config.toml
model = "image inpainting model"
image_size = 32
task = "inpainting"
inner_norm = false
layers = 6
width = 320
beta2 = 0.999
grad_clip = 3.0
batch_size = 64
lr_schedule = "linear"
Rows from block 3 of a small image inpainting model, named by matrix and row number. Rows with one number belong to one neuron. Each number is 50 + 10 x the weight over its row's rms, rounded and kept within 0 to 99. All counts start at 0. After the name is the row's rms in percent of the matrix's.
After each neuron's rows are labels from the 100 images, of 14976, where the neuron reaches its highest value: "lies over" is the class under the peak. Only what is clearly more common there than usual is listed. The data: drawn small creatures on textured ground.
# fc1: MLP up (model.blocks.3.mlp.fc1.weight, 960x320), inputs 180-209
# fc2: MLP down (model.blocks.3.mlp.fc2.weight, 320x960, transposed), outputs 180-209

fc1.596 097:51 48 59 57 62 34 66 31 57 49 52 55 60 55 42 41 47 42 49 44 37 49 44 53 41 47 35 65 21 45
fc2.596 082:21 61 56 59 29 50 43 50 51 44 41 64 44 42 48 61 48 32 48 49 53 50 48 63 59 47 54 55 47 63
lies over: ground

fc1.420 102:45 41 61 36 49 59 58 54 50 45 48 53 55 30 57 55 56 54 39 58 71 31 54 51 36 56 51 49 50 43
fc2.420 098:72 53 54 47 46 33 27 54 42 56 46 41 51 47 56 60 41 46 48 45 60 39 37 60 53 59 56 66 50 47
lies over: limb or head

fc1.239 100:62 59 64 54 49 39 83 43 41 48 59 33 62 62 43 33 38 46 42 61 59 46 48 53 43 33 47 63 58 50
fc2.239 091:56 55 44 61 55 64 28 55 33 53 51 59 41 45 39 63 55 55 40 41 55 43 33 44 47 66 48 59 61 70
lies over: ground

fc1.422 105:50 47 50 47 73 44 50 41 61 53 42 41 68 53 52 29 38 44 61 26 51 68 50 60 40 52 42 46 40 60
fc2.422 108:61 35 70 61 47 41 51 56 52 56 46 51 56 62 46 46 57 69 48 62 52 56 45 44 59 47 72 54 42 46
lies over: ground

fc1.598 112:35 51 47 56 35 53 47 46 61 50 52 51 63 45 58 59 31 43 55 49 33 49 51 32 43 47 42 52 50 40
fc2.598 120:48 52 57 52 54 42 37 48 55 63 63 49 53 33 50 42 52 53 55 52 55 60 54 59 44 44 50 54 58 49
lies over: body

fc1.412 101:55 52 50 55 74 24 62 51 55 42 54 46 43 43 46 50 44 42 51 39 64 49 46 50 47 60 50 74 15 51
fc2.412 081:35 41 36 41 56 56 48 43 36 58 64 55 45 53 59 50 55 42 47 57 39 49 52 53 74 57 37 82 53 67
lies over: body

fc1.597 111:34 54 57 70 49 43 37 53 71 43 48 61 48 72 61 50 68 48 41 25 50 55 68 60 47 56 35 37 53 48
fc2.597 103:50 50 69 55 53 45 52 55 40 46 49 67 45 43 47 52 52 36 54 37 41 39 32 68 48 62 42 30 48 54
lies over: ground

fc1.353 102:59 64 53 45 49 53 47 64 45 56 52 52 52 43 60 53 33 56 48 59 30 51 57 55 49 52 51 45 41 38
fc2.353 104:57 38 54 50 42 56 58 53 62 58 42 43 61 42 50 42 41 61 46 41 54 46 37 24 44 54 44 39 55 54
lies over: ground

fc1.704 104:38 42 48 48 51 51 46 65 45 46 52 56 38 35 71 44 25 54 49 57 56 50 37 54 29 48 49 40 33 49
fc2.704 109:57 51 47 50 63 52 45 50 44 69 55 42 55 53 47 67 26 87 63 39 57 62 48 46 54 41 39 61 45 51
lies over: ground

fc1.662 091:67 32 58 49 56 57 47 54 57 58 44 37 37 40 38 30 51 36 65 45 57 34 57 77 35 55 43 54 35 51
fc2.662 097:58 59 44 59 56 49 27 49 48 65 55 38 33 59 40 67 37 28 68 40 48 36 53 68 40 63 43 55 32 53
lies over: ground

fc1.146 112:49 44 52 39 53 54 41 43 59 59 44 62 52 70 52 54 57 34 31 36 49 58 50 65 40 45 41 54 27 47
fc2.146 120:48 46 69 63 60 48 36 52 28 53 53 60 42 33 29 56 47 45 52 42 49 45 55 57 41 44 50 45 36 60
lies over: limb or head

fc1.97 099:53 47 49 34 45 42 49 48 54 45 54 60 43 58 36 45 54 51 68 37 47 54 59 46 55 47 44 36 42 54
fc2.97 098:44 51 35 49 49 32 43 44 81 53 47 45 37 60 50 32 57 12 49 60 53 55 55 63 42 42 68 30 51 43
lies over: body

fc1.454 101:59 50 54 43 58 57 63 24 39 56 37 43 49 57 46 56 32 55 67 32 51 44 53 49 37 37 42 36 46 57
fc2.454 114:47 49 50 55 46 44 54 54 56 61 40 67 56 32 49 48 75 62 24 51 53 36 45 51 47 59 51 40 45 64
lies over: ground

fc1.633 121:65 53 52 60 59 41 48 62 68 40 53 50 54 53 73 57 49 46 47 45 49 52 50 51 53 73 45 53 52 55
fc2.633 120:44 64 63 44 50 32 44 65 68 57 44 46 63 61 46 55 47 79 62 42 35 39 41 49 54 73 47 69 70 49
lies over: ground

fc1.42 112:62 17 37 45 47 56 46 45 37 56 41 48 58 55 34 33 52 57 60 42 51 44 45 35 30 26 45 47 43 38
fc2.42 114:54 65 49 63 43 52 50 50 62 63 59 67 48 39 60 57 52 43 60 37 50 55 33 43 55 50 40 55 60 51
lies over: limb or head

fc1.323 100:52 54 61 18 60 57 52 43 64 64 50 75 47 72 62 42 51 39 50 56 37 52 39 54 45 54 47 58 42 61
fc2.323 098:45 59 53 41 53 52 43 49 67 59 49 27 45 55 50 57 42 39 66 53 47 56 51 49 48 59 53 52 47 43
lies over: ground

fc1.716 076:50 65 49 52 56 49 53 15 68 53 42 55 53 41 43 44 46 49 43 38 56 41 52 60 40 53 30 65 48 43
fc2.716 081:60 36 59 55 40 43 32 57 46 61 36 65 62 24 47 57 51 30 55 54 50 58 33 52 44 69 51 48 38 72
lies over: ground

fc1.82 093:45 41 62 62 43 69 51 34 51 60 39 38 64 48 33 54 45 41 62 54 55 49 52 43 48 57 43 68 56 54
fc2.82 070:74 41 41 59 48 53 26 37 63 77 61 59 70 27 54 47 61 31 54 47 43 60 49 48 39 43 63 76 31 63
lies over: ground

fc1.101 119:39 39 60 52 57 60 61 41 35 50 54 32 57 37 46 58 43 48 49 48 36 58 58 71 43 59 45 58 44 39
fc2.101 127:47 34 55 60 51 54 55 51 46 54 54 53 48 36 37 66 46 45 56 48 42 58 55 50 53 52 43 52 30 53
lies over: limb or head

fc1.329 123:40 56 49 47 71 59 55 61 39 40 50 41 47 59 56 34 51 46 80 47 48 45 43 50 53 43 41 50 51 54
fc2.329 120:65 46 53 59 50 52 74 48 53 44 47 49 58 47 49 50 53 49 36 44 54 56 64 45 52 54 57 46 35 52
lies over: limb or head

fc1.421 104:53 56 47 52 63 51 47 38 61 66 50 55 46 60 52 43 58 45 61 59 46 49 48 61 38 54 39 58 36 55
fc2.421 094:48 54 38 55 63 64 64 43 30 52 55 19 51 58 57 44 54 46 45 43 45 63 66 48 55 45 57 48 54 42
lies over: ground

fc1.52 102:46 52 33 37 59 53 62 59 44 56 53 58 47 53 59 42 51 60 39 45 36 43 46 44 54 64 50 35 54 60
fc2.52 118:37 44 52 46 49 49 51 50 55 38 49 50 57 66 50 38 40 02 37 65 47 53 57 50 43 55 64 79 58 42
lies over: ground

fc1.160 097:50 53 64 59 56 46 50 59 54 55 34 50 54 55 55 51 46 54 58 37 65 52 41 57 52 63 46 41 41 52
fc2.160 086:55 43 50 44 38 54 41 59 39 47 47 53 55 63 56 52 50 00 47 46 35 57 52 46 39 45 57 43 45 49
lies over: limb or head

fc1.656 117:49 45 60 41 37 55 40 29 59 69 41 40 58 55 36 50 53 55 65 39 60 50 43 50 38 47 46 52 53 35
fc2.656 121:42 75 59 42 56 52 39 39 46 74 68 47 51 61 70 60 39 37 50 30 49 45 54 43 45 39 42 58 56 45
lies over: body

fc1.332 114:52 46 55 40 49 54 35 59 50 63 53 64 61 67 52 64 51 35 55 54 42 63 58 60 41 38 50 52 25 36
fc2.332 132:53 60 69 48 57 42 48 53 32 50 54 63 51 36 34 52 49 55 39 36 46 39 49 48 46 55 43 39 37 61
lies over: limb or head

fc1.169 106:36 43 31 25 41 38 45 49 48 62 51 47 56 42 45 54 41 53 59 47 54 41 58 48 57 59 46 43 41 49
fc2.169 093:51 56 49 43 52 46 40 60 57 67 48 47 49 66 62 45 50 94 65 57 48 46 46 57 52 56 44 45 71 49
lies over: ground

fc1.402 107:45 63 57 37 45 43 31 47 52 65 45 64 54 51 57 35 46 40 55 39 57 47 49 43 54 39 43 62 66 53
fc2.402 109:57 62 38 66 47 52 59 44 80 49 41 41 53 70 62 60 42 47 43 49 51 58 40 43 50 55 58 40 57 43
lies over: limb or head

fc1.375 101:49 75 53 41 47 55 49 50 53 37 49 37 42 59 52 47 47 50 67 35 46 57 50 32 50 38 38 51 49 65
fc2.375 097:38 34 43 43 49 46 72 43 58 44 57 56 48 47 58 46 49 45 49 51 47 52 28 50 51 54 48 60 57 52
lies over: limb or head

fc1.273 101:60 29 57 56 52 55 45 47 51 60 59 41 64 62 52 28 52 53 60 56 57 43 47 56 46 43 48 59 56 75
fc2.273 084:47 80 55 51 49 56 39 44 41 64 52 71 56 30 47 79 57 61 56 42 57 44 61 49 51 48 41 79 56 60
lies over: ground

fc1.589 118:52 46 54 47 46 64 44 67 63 57 63 49 59 37 53 58 49 49 35 50 66 47 57 56 37 55 39 46 31 46
fc2.589 125:35 65 52 34 54 47 57 52 46 53 57 36 53 52 67 57 53 44 49 46 55 52 36 43 46 43 36 63 44 47
lies over: ground

fc1.0 113:64 33 45 45 60 52 59 44 48 62 40 32 54 44 52 50 44 50 50 36 69 47 46 59 54 48 40 56 47 54
fc2.0 110:79 56 48 50 43 44 61 52 42 45 52 53 42 59 47 49 49 43 61 57 50 64 50 39 63 54 52 51 58 51
lies over: limb or head

fc1.697 124:46 41 54 40 50 59 54 51 53 58 46 45 62 42 47 42 36 00 48 45 48 36 58 51 47 43 29 51 33 32
fc2.697 159:50 50 51 49 49 49 54 51 47 49 52 49 49 48 48 54 53 99 49 46 51 50 51 47 57 49 54 39 51 51
lies over: ground

fc1.247 090:41 28 56 53 41 59 40 52 55 54 49 64 57 65 62 35 46 42 59 48 55 46 49 68 42 49 54 36 46 65
fc2.247 084:45 72 54 49 51 54 38 51 52 62 51 73 56 26 43 82 50 57 50 47 57 25 50 48 47 50 38 63 56 61
lies over: ground

fc1.726 105:44 62 45 38 58 50 47 49 55 56 51 53 51 50 48 40 44 59 52 40 55 57 47 54 52 49 44 60 44 34
fc2.726 117:61 51 66 54 52 53 28 49 34 54 63 66 57 39 45 51 59 49 52 39 58 50 46 55 48 39 58 54 55 51
lies over: ground

fc1.179 106:53 57 27 50 53 53 44 44 52 60 43 48 59 42 57 73 43 42 30 49 46 56 57 48 39 62 44 48 59 54
fc2.179 099:49 38 61 36 58 54 41 46 47 77 50 37 39 38 51 46 60 43 49 48 51 54 61 62 46 51 55 56 47 51
lies over: body

fc1.63 104:38 54 60 35 71 57 58 47 49 60 39 41 52 39 46 33 32 47 60 50 45 45 57 54 37 31 47 60 40 38
fc2.63 110:38 43 60 34 56 50 42 51 55 65 55 67 53 47 39 39 49 56 38 20 42 43 67 50 41 45 41 42 62 53
lies over: limb or head

fc1.147 106:49 51 48 49 46 43 46 61 64 50 45 47 32 53 65 63 56 54 54 35 46 36 59 57 36 62 47 34 50 46
fc2.147 121:57 46 51 64 54 46 35 51 44 48 57 59 54 42 41 51 48 00 36 59 45 57 54 72 43 65 49 52 37 54
lies over: limb or head

fc1.670 109:43 41 49 54 58 50 61 40 45 46 56 54 58 53 63 39 25 51 54 47 57 56 39 39 42 41 54 56 50 36
fc2.670 120:40 52 54 65 45 59 39 50 24 55 46 64 51 54 41 55 51 42 51 56 55 53 45 44 56 45 53 59 46 51
lies over: ground

fc1.524 100:49 38 55 53 65 45 49 73 35 36 46 44 58 48 63 56 42 43 40 43 54 66 64 48 39 42 44 42 51 50
fc2.524 089:67 48 52 56 34 41 40 55 50 31 49 49 56 23 40 57 62 32 56 42 59 30 57 36 57 42 47 21 30 56
lies over: ground

fc1.393 090:51 46 65 45 37 73 43 22 54 57 40 38 40 64 42 39 43 55 57 32 57 52 47 50 52 66 42 50 46 55
fc2.393 083:53 68 64 37 52 55 43 46 55 48 49 49 55 56 45 65 39 09 68 47 40 58 46 52 37 49 47 66 59 52
lies over: body

fc1.368 112:34 41 65 52 49 52 54 58 54 57 47 46 44 53 64 39 36 49 37 45 42 48 44 64 38 38 39 49 47 50
fc2.368 101:68 61 50 35 45 38 42 55 39 56 51 49 39 43 57 47 38 40 77 39 60 48 58 44 46 44 43 58 46 51
lies over: ground

fc1.10 078:40 66 48 47 43 54 44 68 63 51 47 41 50 50 57 39 53 51 43 44 50 46 58 49 52 38 45 66 50 55
fc2.10 069:45 42 52 37 46 35 52 45 65 58 56 50 54 48 49 56 46 48 54 41 33 62 69 38 45 49 50 70 56 46
lies over: body